A small image classifier, trained from scratch.
Model: 9.52M parameters, 32-pixel images, arch vit, norm layernorm, activation gelu_tanh, patch size [4, 4], layers 8, width 384.
Data: trained on rendered rooms with furniture, 145000 training examples.
Rows from block 3 of a small image classifier, named by matrix and row number. Rows with one number belong to one neuron. Each number is 500 + 40 x the weight over its row's rms, rounded and kept within 0 to 999. All counts start at 0. Numbers have three digits each.
After each neuron's rows are labels from the 100 images, of 14848, where the neuron reaches its highest value: "strongest on" is what is common among them; "patch colour" is the nearest of a few named colours to the mean colour under the peak. Only what is clearly more common there than usual is listed. The data: rendered rooms with furniture.
# fc1: MLP up (model.blocks.3.mlp.fc1.weight, 768x384), inputs 256-383
# fc2: MLP down (model.blocks.3.mlp.fc2.weight, 384x768, transposed), outputs 256-383

fc1.677:506547460466477558528527585525532524545566481514461524526467568438479561501447494470513503527497522466437560500523474485573478445509474486485505527529539524488514454497531460551472526478520449561460527555408574515515544549535516412433488516502476501502468456494487454502539478541548518492512433461484493548504445511545512522518492427534515467539494480537465429525502563519512483548555
fc2.677:507522459517541567535518524444524495418482468535490522479526461447523437517484558491508497458480509511563458512604493441444476452499519528514500492485448554483505557525429517519534540475475518601505562505540463477437489485440520473482487525481487524506570530519522492481481502502491501458477490484429413424545451484503504565516545507473482519448520503463551438497508494539512525548453
strongest on: red walls
patch colour: brown

fc1.300:477530512419564510499518517544482470479493449478503512478461489480543506523495457523490475555492561487539521509482473487468521487479409459508424506520512540526510497538457538485468548506456523509482515497398529497523452474519577483412550423529476480568511520547509587483483433497477550469601471550511518450508477483532508498446468404581525486553486494523486522549463480468557427501463
fc2.300:530472486548457481501476400553508598514474532496521548405496498457406517499477514476504494506483522538558490498456487478483536414512556502446493490481516496515508505503480496574446461486575517477526563516507537448425523499533525468520543506486538521519512544453466500462555469502506496571576546516494505465548491518518561551540511533442460511542502571451491586479494584494456529382557
strongest on: teal walls
patch colour: black

fc1.216:511494521542482505456521493524442455522453530461440546545471527528485456484534541503451460430528481429547481524515512519451473476510505461489505512544482507567430491520491498488446497491408523476548491496497509503515451529463470548543466544496494495459527537531509529408527551458492494538460461561543454555558493453477518539505576493398529497566467511546482527511411500560505536515543
fc2.216:435515484480537486512470538486503497542478528475543505481473438509481526501462516491498559537438518425497483508482501541513483437525495570525555419512504470505482571480467547594563552540516435475507518487528456549484553584528559522569546494460484497485430395442521558547528472491445485430554487525507512473458430511477526387568502520525487498492579545541467554448566474516514470615531
strongest on: umbrella; lamp
patch colour: black

fc1.497:478537467495468475515572552476473520445493549529494525515514514491520512520488563491497449546503435452423478514551444512472449555533490505436493475427491497473462488484468527513574538519523537526594482472490504501539567521461494534416522487478490529504526509444472497574501514571492557521517513448498485514430521584487587525516484531466583490443539506430412475504506492476509414489413
fc2.497:549514488515418484490457536535528522478516426478522471463523570560517519456502484512536583434556555520454571525505472527448523527456500442509546492509449592500456566484459535441451558532506502386436515544474540486464467483590513509491535523535510449511562494531500454547476547415508565397566485502472500535522457518507477473509553469566473469525458559507524495453513503489507447516479
strongest on: flower
patch colour: brown

fc1.759:549511493520530469492492511487492495512536473443476499498501528469447482523511533448547462516461533478579585514518511497532512471471537439415468553459515490562539440461618469466531509475547571585468523476567458483464494532511485527509535540443538463513454528519453452541487469543446561465504515504459425465529479523475449503499481524526477484500554453499538592497485449505524574500480
fc2.759:543558539454476536437529524582541560536468499483552549510488477479561492523535501547492502507512530491504478532488513498577508473474519517500443526502527509418486549524437471524460490428467435431501460506542532506493543511476580476515454497500564452543541475528520424492509530460568494457558443529533537511477565459461494512497473426487472458497445521514494472485463434487447426440445
strongest on: flower; count: four
patch colour: brown

fc1.396:484476507438459519472556529421479605550453456557488495534453539480505515451467526443443522459474536484540463515547498464414446470504454540453483565522478484566542526471493459483580519444492533505570539477413528521538530506455559424491540496477564461465484547530540535527556486463518518450539514506477472506449520476481471508491425518495448490480497513488440489558450524516465447580463
fc2.396:536479455571544520509556461397513446517532486515439510491461461487446578520554495500493521450476541519533567449494475480552496541430502490485526494503504477436514520529514503468544562515463438483460544430495521508453509499526550522491505499514451483406473570604429418480497498570429485575503520502573491550530461512552534595513445428503595535521461490474484550447513505511495573490508
strongest on: window; red walls; orange walls
patch colour: grey

fc1.286:484481471543441439484508507550566463511447500437512503495521540486490555522433440479478565502484540463452510502491453510509481534470555540468489567470468561504639514460438482421486510557594562479470507580474524521426452477520551505452460486429469551477516428469531561493498499467450512467502524444443449509481554433545498582468512539455584487466465499511534536487419418459496559475578
fc2.286:474509528507559485547538538550444491503503526530470452507521529509482515551486537491416539540560511497514410484462519548521534527464502518493509526492482471453528447476478499515483498504472470530441455549425458504452482515466483434560586521508580363490518542487504476539501504461508505476481529486541530458455479462501471519470496496424465445464492429486473460498483549527541489458508
strongest on: window; blue walls; teal walls
patch colour: cyan; white

fc1.684:499543550583449499495501552515447566530550481496516475518531416493582476512502452489538477504496550449542442528535483451555501536482512500486483558488490494502559517464448496528533530508484492501516514490538453444538455526536544536489581498474425543500512499489554436567500442449444476498455458509542538524465474506497423514498528542437417548597520524508540526477482526480424578452502
fc2.684:465505493439511569529389524560515530503540523500496582452489483478444427482481493478444489527510490569463479491485464507461462458467430523530515477495493566473516543578468569462467505525478489512483484472495561461498475495448472553497491544545533480452541507538498428561461472542531506519478516551491487529505522627531486514463555502534542525454491455436513538470437553627461508526519
strongest on: red walls
patch colour: brown

fc1.173:498406529494533429547434562467519541520485452414540419415531494451548488486510506500400530502526526511478498551511458490521489488483430510443531523537521471537550429499469453495457554528553523450555548445514543492526477461423530547540497469510510488547494461522519413476482490488500467507478552435508514525562459480518428487587560554440474493508492491440531495465502526529521500501520
fc2.173:505425468489469488516586606438520531494468479527490492525510524478392484590506446519472481467467523539481441467460497502490462532503423450530452547514492555508492539521577519447486485483497503531459418579528496541548550543479506532496472504488444543462485534512509522504521537464469478475571519467536549540495528491493529471487461527427518417520500508539503535522533498497533550548501
strongest on: window
patch colour: grey

fc1.505:459508541466495542440538430528535419474439516523436437510552509546507542470538516597507503513561466493479454520508507492488603509448547489442484596488487513505490497476589427507552527479538465470464487423573470460515570493490492457533464491488488499520487470495484488478430551536483592461482482526522486505508578511504462489545419499557556483464467524501493510564468407504433479540504
fc2.505:526550549534533437478527466445454542461502514467467495508441473546519491542463427502514491464513497432478575515510498530511513512485496372509472432541499502441563542526473485506446523545533527461537485519510492528482487494474449512529443499507435512426496552554511511506479503407468543506538553478472505531532533480511414560478501492534525508546487525508440491468518531499588501475445
strongest on: flower; count: four
patch colour: brown

fc1.23:470544466507537538490598483493516475458444480400533471453487508560450431478598437493482532569560442452517536544517418500493480583494476429620484532470418499489468508498534458458460487531527460558556492467539558485465506457525534489450545512491514501424466486466486522487491477535472499508546494490497514512503519550532458496560508486528480513561545525487487539514563584502513492470537
fc2.23:470510502460494523555527479518456464453477465488514598503505461551504520460508469495503480508522520481556505471474552515446445423521455544472441405531490431536486517541505466451476455508505506556577511583461526477530442530495487467407514440559531542570509581504509524554526462467493503504493516491531499485451481539469463418489513494467525538526471542588526545549496472457471583479540
strongest on: green walls
patch colour: black

fc1.61:449510496510563410533562473589543441445507440459520491480476515490507471540544515531429511522606483432485557514489435461562535424490461481527501480480564498562549528468448501460478395615452518448470569485495490441458500518527552464558491522439508557502527470476515501562494523513456426495498466488488468559502486555478456494524486456502530517519484508465481601461481519523459421481504
fc2.61:534472417500489578432497557541485551530514561553521441471539450486526538456575519475557562473472517427538452560608481517487462599439485529521492533476493464447581456491483566445513438477532475494549519525503527529463485550526476554526523532488471526529456446470552553479502508504486553412556509505486537480490520475483479504410378463569481482495442469554493486498524490594526469476532
strongest on: teal walls
patch colour: cyan; blue

fc1.176:548498474524493535466512511534501400518569456476536458486530555544489552551473555465440370474492554481510528496539536474523486487529494525452494502528530508442445478521527477526494511490422383540572530393519539460548542491445476547421508469517484492468502465537518471502495518544509558478512551471546501539500493492525465453478513507507503479562525534480578484548523472460542517477532
fc2.176:548487508550574509602509458525605487459433416502476458582479494399479471432497425511518471506530442419461501468467531498538459546533489456500546518461474483516518495463517548543562394546533550494495508501464538516458524468515476534478426515500529492565524572519523493544530512430494587547582433523465474503499439517442536573535478464477529564476493528489459552444497530413480463489550
strongest on: red walls
patch colour: brown

fc1.526:490459484511513434508517487483534569532506497486562499452452419462409499425496513552534551450558510440546463484557522463456492494450541490539470426479483475518545534538556529583491452460520448541433471451475473529468495452499519448508439515504555487474543505521462494493478523540482434600522476478406423495497444555446469570410508444535515462513481496510518511520535539438542424523457
fc2.526:474438494413506485500530492554532547542508479494481526498470507453552489503555440443439466535475529443542519521510501488476530469507537495464542520520524449525536522463458484533449450535548527482546548471491510526471505543475405527485448491413487476543533567484501530472425525466508535520512572472512570531517497431474503463534475452544515455519499527482442555529536529590574539521504
strongest on: wallpaper; white walls
patch colour: brown

fc1.426:512552532461470491475514552497539591525488465495523543483510522590401476488497494497447556542517402535473496476424429482460551491485501492463511550575499514520537463493515531502532477511558472522539423521458495419530571504485547539447487499531496457521448452486465482468527487557545527520535423452501495495493532511484507525531406493494481486524471535503475503479510485482565502455460
fc2.426:504514526522473491437487491545503475483513467493544499475482465559470474500533526570518528542524568471524497432489453551530547455517437485504540485483521567514465549510489534514571635577460546579530480498445544492445480484472484500469475535494506490481551507464423482508526504395469491423465572477442488598475477544539534501420532483493441519498511542556524482537493533516494478490500
strongest on: flower
patch colour: brown

fc1.514:460534549545454476483470541498538463431499517518448510500468558458477564508506429496462550492557476489497478477530503521411455445471530547507585499478434488479568456475414482511504516514518516439508474492394512517448477472438490413476455554581511508459563531490491546525523492501566488471453561594545514561518476477524471518502495534503484489488470448510520526436489484484465531475468
fc2.514:589499438487428535456474408521453495565580483476479470548551499555500526534481469546534468578480609524524472533445546499492594542522478482468474487516462467549489453403494500444455513420468530497442465574527492535483519437537552552463451385466454508506555509531450510553560481482457582557487514512481465477453484460411472476482526493493534510482532490511514462447458495460486578464523
strongest on: wallpaper
patch colour: brown

fc1.531:510474473482540511506461443494498524480513559498476449541437454485528480512441497483508526453599553489441496480520524474499538506478486494453546448532406511526496466538509495559441547504511434514549414524527519497520448488519479522589533461520485488452552468476463517558558467516541521499532485497551474497485441537521479516490514501531510417523451481506468507551531515451471478476454
fc2.531:483410502577438495484504488572501594517532424493533485488480483467482508479582440501507492510424457552522493524542498455478468488510539473539501518567506547506478376500426557521563461524442522501510466527548527469499459531566539460467464498558538524556499524470524474508525531561440475533498524542538527581495605437482500517527476495465489538439487509502478514455528472502427509554537
strongest on: umbrella; barrel; largest object: barrel
patch colour: brown

fc1.349:577484576452535548509474551565519475488466569464477487527528520466565424520486494572504523559494516486448519518531501507525477608568526436484525483478500447472553532480547475517511489470562471458485530443493437516513421501515500411535477537477571528475516464456528494487454410508495466508619581511512529389468462535507459496463455464534516484498420574518556450514497513504516438488497
fc2.349:496482356479529422489435507456500442523493455498539520457449449537532496478507431528498415557540512469513488475548465443506545427586531532450495422503514543549480531479505569556530410490509577549461553570562486542518423460502462478430483464517481437557419530448548533487490528522442507479486509483525525568469471499513514508537512512462460512483541541535431552466519468519440525500491
strongest on: green walls
patch colour: brown

fc1.214:463430472485495441484517538534507511546439499496565395594472557482411467481512546495472511500458524486481525477497544537486450496479452584524451478466502491543501469498506486460530469503537472523516479400560573495518573560478503542497480559495493495476476447501522546434495500477598511501537543555561423491548470540488523494511503558520599480483506469525522498504550464451490551537450
fc2.214:541465494486497476604465491488512546474522476473509525514517506548538527483511455523513480501524486505518547458509473437517489498526472545415471555516484495538532448480566498445548489470578502508460500449420491488547491524481501514516460506468541468495540470538515535522524454488468499470509448552445509562495514496531421495525490501532472478458489474465582466477517545502503510500481
strongest on: wallpaper; count: zero
patch colour: black

fc1.717:549486558449505474514517484516487534516485504501516515534500481545558417544470483460503440474433521527580534483514465463426435620529505475437457469469551473551446500412435473516489480493541528456485539528570560473565533448505477546502466487485502525528483551458466503596537457484441550466510503510478541471515429522515553491492499529486442479550469534449460513481440540506533544438532
fc2.717:483520505548419538534574499463433567480468552495492510535538434495585462497495550507499540474507546505570474463563566553474520531533472540456517492476524506474539459518554453479499496527482489582461451577548460445492482544445499564477510528540462501470472559541590522470482497531527499579549566467552504527515510479498528521516503486497556528550501488444481478497513514560481560537517
strongest on: green walls
patch colour: brown

fc1.447:456426475421523399538506540515482496529494505459510433582564483477518526530467500471509530527568494457500520483480559472453521503450442570581442463550535507519533461474552500464436477525502536503526446451500488502475533500466568528443531473551499576484465456537447469509468611490463512537506490468536434498558470551472414550481624478543558445547468506487447461531489570475521501530532
fc2.447:569540507523513464474532563465520443583470553616580470525523513509450525552470532444537520519555544474479531570431480562553455498424478523452478459436454482491525536540514507475498497526487514463494458499483512569542465551453416496478522508551534446484428491462529524429495447525504526463478564510492448469480505527462548526465493491544466617544555436464534528451557518549564464486457
strongest on: wallpaper; pink walls
patch colour: brown

fc1.483:537465537516510503427552536501530534457598458550441499523526442449480524499519523518482555554510540491463579561472416484493495504545469512540479469546483615432534494505509512517458531432470530461491530494505462507513537501511471529573478483465473507493540538506584501562468522514491422495423543464507519494573480459513446466434586504470471517466584475525457538521508479456478533476471
fc2.483:430498452518526541492522458454437529407457573489477528483492438464505524494513388479542552440598495490560534458520486462459517499445562536510480483513588476501486546548496476511497452477456460491475469487424488417541512445520517449516566508494566472467504504457533539479544493503498515531429504473526490504464514473486588593568491424537518490497509443513497478547522510460472443471537
strongest on: flower
patch colour: brown

fc1.508:450432453521438512536533469447476401531540460529556472472437479505482534566513446548544448460527494474551516505542482464501481518580538441532467538441477565507465497496482489543491492448562531499456526514489542476468555532560472598416447503432564530515453424510458463486452544472471523496505482507534424594480472427550461510410481421543527487444520490462538524593506546478470486494548
fc2.508:490478460491495517546458549492483500494548528451506500526548518494444570462511507466561493540461483496466483511522518474514491513493527478462540484578419514442536578549514532555515474514469516470547550518506510474478539476562533521478522501543496533473477518504406497553507545507521565474432462431453513500513455463469433476550487467416510458565569534544479440470466541459468538536408
strongest on: white walls
patch colour: brown

fc1.215:545415538447454506536502495510523571515483502473494459478499492569487479522482501526500557537557500446475441483517492471471486542539514550466549496418487462469425462525609540569559468504553509482596571429435575541561506500467428519567471511466525559470491465402507547501532482524524477515489453542529416452514442495514512446527462517515544459437540468496516484486503533521520454553499
fc2.215:485490488499537548534528502467534493420539487459498438485500524521539482492499472471452472558464538495493503517420536427570588522454497537534452496538506546582549498507485548492514488513457511482582463488480475521441464431541500485527562444496474475551556554539505577511491518504548500526447477470534434528558546469520458485526411502483481529550540506563501496499491486540416480451509
strongest on: count: zero
patch colour: green

fc1.659:559459415540479432537377498432492542427547482445442468505465519482409458520525497459501589485473539520482571491560555483513561502488580448508415528529538414525511532519536545450527509504478553497516491493477562505507594513520533577454485499495464494508538477514525504501492535476407521498504460492485491515492532522518481493552504445452500512470544502505495472504489520455568556526481
fc2.659:528485552476545567488589569511500514449510502537591479483527466446515525519591496509491453547511494508493502495497476499462451483537514518492417500489470550501550450470506524553473469487516450415517525510557516450395525513480442465569465528499545525559486512495476453452544488476493456529577517516525484474506530490501506467477424513445557449499568482495497522554526511497512392437509
strongest on: flower; ladder
patch colour: brown

fc1.424:528590464475489510534491535523430493442494530520550402517524492524568504517541526438566475449494560490502474504498433501525487461498506455569431455531432513481577520509531457516453455498548552486564500483534567537464477440590452512513533544519452500478483584500439519553517501463454492570468440477428497537442534516525421488532490482528403570510494488512556459454514511473483516525478
fc2.424:498457533528543516466483541482492455513487502472527551532485542521471553491467541520502579555523496495495499463527438513495580523473494502413491550479456552508401478551490456401462562522444507458507485536443475541476455547584514510461541502537505473586510436490520523459505549556503436473455449526499460474510498481502481447489518588464566476549544492467493484531510455473462513506500
strongest on: red walls
patch colour: black

fc1.124:511496516475506484492477508480489481542436530561512479450414508456533500553468452443520460505472462481497492501523513440469427569551527490564520505514492501538524508439558555524502558435491537500576448452524552564555496543516456461547549507576442495527496476491545494522506516568561535556469454522503512385484498520502526462502492525494516504486497542550474571498449540525464416562543
fc2.124:524522439491479430454419520449534543487509511535522505533549562517488520493410503464520453499484402531542474506523461519489468531508511516480514481539561521472545455461491530554520471521490435504574532499428531476522453447522451478636492469467497444474441567529470553553602487459497492479467523513536574570509573488465456526465506498478469501538515497526482567522448559513463468495540
strongest on: white walls
patch colour: brown

fc1.41:504445548529529447467563558523494504493485476550435474490440431518515552509487508504540536462489499489588475405410456458468466482489526484498529457510503552474528521455538550506549482538464461479560492537503480492490526435482463528506487475532424493509494469535461529505483552520487569515425501468544430465488533582500482468531563560512504521505496513541609492433491526445438480604458
fc2.41:481511487490525454544505499519537437479515467505500447458563452536430601500482472519472448509556506474513566464490548455560542445456522445510471501460458460383479440507525497500411512522495483484484555496466519543501491502482593551443526463520482493532463539513500509476538464500443445439513493524506477517453507442509464426468456490495515473488492548534496491504464513495510504522475
strongest on: white walls
patch colour: black

fc1.375:503432478501547451536487536546511484570463553566518461571490476421484568467521576534511534527527463490504520527578409498470498534490453467523497516589516512508521417525507532532483435500490399430494457475482462476499544486414561611510473452465461443557458479532514500531431590568530521525434528507531431509485462485408466545494486485527476539538473537486493448490536542479504508490463
fc2.375:549566518486492532447541531485554563501512489496522440546508476474460462531422450471516519465523515491476506505488525502516470470385494547523504470473495543464511552437510525585476477548482539413445516511490550572472543505549502490457514544536503480520459474483526491502508473504496507472471591480480439521487446524538537537419467487564550452451540419430437500535487525531452552493464
strongest on: wallpaper; count: zero
patch colour: brown

fc1.498:545493541495469491560500450477496569529481505512416465481486542499481563555548473553538510543598525516468523491529481458465513532543475419501493522464521456536518504479537492580555581511519450505482504560496480505546519506451481539449438468490519503511506468485473566480502446480480513487518485469467470469514537489485518545567516516522453574511412556489419474597519484565449442448566
fc2.498:456447524456559481451456542505521492444507436518511501545509492579468533487511524493510434549539457519530512513567469527524498510502555545474551495582516539462525515546507445476534550496531507522523550469469587452522459476476478560458571483466513481496420534480463502460546506532515481476541487440464590541522593444446576424426476547509510479517542552527481481512493489569531486450495
strongest on: green walls
patch colour: green

fc1.244:567487452436504474538483421502472531524483500480459490509445465475483621534567498544451411522555554503507497524461536490568413406480490502504499552487548489509521502478508451530500479547513457494485539546497477470557503446464534482481535555590543483437470550512442460492497500476503471455462574510502519498516497474500518506508589486443441511545530488442499478507443448509522512493482
fc2.244:516505469499472528499539504476468488516509481531584497436469464383447569506573509494484487549470466535498373467486515474523499467480479463487572537486514477491531561507510476476514559469527556463473488488502480553522452453525492460511469598515540448474503480500555513483538500557461507497424572419505496521514492448514442500529536406470488562512557496483536524550504484498535490524601
strongest on: green walls; yellow walls
patch colour: grey

fc1.80:529533439525501530497539547484502528540455506426547574512484492479462511466412546461503459522520481547467495585573504493568498485505438562502444484518438557558494442446516575465454490469504479440450480532452531374484484468593509515435507523551510400476479436515499502480534501443453622483547431462478506478512533506622521501434531516546418511444546464519569519559447482506472505386490
fc2.80:526503483527558461498461452416522547464518441504405482464556464522517535495551510474463483472459413475498544479476497469470556494498507506495511457517522434467504557566500485455576438518478494504491493510476552522541494575520431519535476428483428632484460520460548500524490575518559474494563514490520493506544559509485507577459465518487559472551494591462487509470476507443532421548469
strongest on: white walls
patch colour: grey

fc1.263:474486536540448471543448519525520534476502480476513594560488554555457548549501526523411463478525475455478553524494511430518510449517494454453575529489509438563558511484530507500471446510460449533571582510475497504462583554511595489492478534588476466613535464559553489468482530489466442476495449503558468584502454489469509534504460458477539413502440470434505435484447519512522387496515
fc2.263:468520474551438460473465503499495523527472553491488435463508504426583475521568451480513532501501521501476508520513518582498499520530541488595472505522532594439516490497478530416547516466541532497530470536532540407488518500512360492464534507483522472450506551432521488490507466479489441528588532543507471486439500518515515558477520500474468486499525563516470538430474472490504459466469
strongest on: red walls
patch colour: brown

fc1.467:543535455490566460500553436577538428501446460474495527498535474443497488446444532503525577498479561455493456520529501514517444457462415438512484478486490444509517469577523524483477520482494485485492501519511569457554454456469543441497478529510525525473481500471518459568485436444493551529559442561491463524511520478488590497535470501561462498497444523471534587532536559428505541494443
fc2.467:503559461540449513507472525405474523466486516450489454501488485522527582520483450450561513510498478473519516471515528485506523499498448495478479520422524511562545523460512468480474517430464501438478483484493493540445457526486591509505577490552520488473516459504495584520510510456478528438475508444527492515557528530478481538568507493531506550549530537515476571498531534490460503492480
strongest on: teal walls
patch colour: black

fc1.189:444474530455532479496466512488465576524470456431545525542521475512463489566507472550481528456530508520497482552467464485547542491540522486477454515365496574508454459447511563544524498413527508526563449512423438466547508460600466424470457538434518503495517435535533495490549472545507523542441526436504500449528565443517562525495537461511521475517511520454499500506486386529422391575515
fc2.189:531488464466436513545454484472523478534458487507589419476529508473460456525437522545509505521419516566429501534440464511460509526542521544502546553478589487452504483509513484498508493491533477447492560466546466504522483580484475519495465445531548527560451489522519520506525501504549404593509470487504576465555521518445514580489516510464455538513427477505478517585419531491511562414460
strongest on: pink walls
patch colour: grey

fc1.501:528510495507528540478550508525482550482584508505529474468454515459469574505445535542445504507544509500521460478481513562427510561514530544500457492445479533496536457494540458513437552424500500439476549452550448482521490532538503496528440466449542603417530441462549506523445530538501516511542531453534470532534543486486513446567470488534489468484443500509469567514533503548492421515503
fc2.501:501474503515554447452434486476513430433507565553471560486525473565508502462467517545494526606517489514523612515417561511466472550438561421456518488504527541491482503507509553528498474535478459574440451484472476503489581478526527521497501481460429469471486519536486563503490471546486459560411514483464549496521508531463492490491453485506571571497533530487524530483471550482480521519448
strongest on: flower
patch colour: brown

fc1.159:556486464536542483462497465455413522495429416486455463480444525501482477485452540452421530513501482519427497537463591452488501560547540484543495471484481466520508473452514445509499529513503453462525485488467541508544522549567515458491523469434512489454482550530511564479529603554513490480536441414496489537561486501440475473524524493479480438435468463505558490512525502546436440475520
fc2.159:504460447500471481477507543503563462499501530549582488522556472493435506439551483504472495467498539528557523407516495440500533557530477530445498535510498484530540429573440471539485489534553541571446525568508439454451499488495474440503582597467419464513561487457472534526482454476462531435554574568493500544450487511533507516546492532510432537496436454526516496428507481494579491491477
strongest on: wallpaper; red walls
patch colour: red

fc1.134:567404544527485507533591491590477492493514473544443465469515452553500478479482473495439506509488517484536497534499455523489551498474476529503488448494461513529495486479466518467504562469488529457462511515460552490485404499464497461486450471481488540551509517514477495465500556507390456467573468558537536480473463476544485567517512555489471435546516519490541464509508533590511532454526
fc2.134:473516470488467539467514467518456483456501502454495442534519522440559410463509456485456501543453514571499407568445452428516485523483518571504441417452549472416536605490513539530540450505496519514551497531498399481463474511486487430514549521512584461455456550543496513512504441552573482495483491483533489464552549530494460584519477560478438540497489453527473454530470509488394532438562
strongest on: umbrella; black walls
patch colour: black

fc1.10:531531501470585487436519536506521462521534482563552548487477529541446495523479480568531463544499550473547459491518407520565475533540518499479542535431472523506493482594492508477475448525523464498541480420525485437485453414525506494477567406569527493457542491518518450444519485463486492491429492494556541501479470467584526524488530471513553452528505502550520523485530563536441463515449
fc2.10:510486483476485484475505490478611513561485484450501502542492523460510511480475450452470493505505428551473556465410527499481432483508482466526489517534481456603541495421555535476508476450516508500418489571474561510489554554482427515553476523405522473542449443529508487572518488474515464486520497533489500494475477521446476554493496506460512505485611517481431504552468547523501482559452
strongest on: red walls
patch colour: black

fc1.765:477512473485560492471482508462436540418504477470468501524497470493480524525492490491466493488544542496513527516415465495545559518556595582561478515452556437537517535521520495487460546480453415506500554577515566518556450509500453500455410511486423517441517536504470513501547439519476470458518549521467502464506477539440494493568441497539434555541568504449526473422531470513532458499438
fc2.765:516486438472426475534544473490490527508471543483517419517568494457394495452482531446501527514566487542509468447484537507521441470566480521552471475520471450436538543503437462477510562482537504448485440402432507511470461497477474515479526550456534505485469519537481461496555540421538457513576497515538500512485505416565512507500587503525506530490482574528418550472424398480547523537515
strongest on: green walls; yellow walls
patch colour: green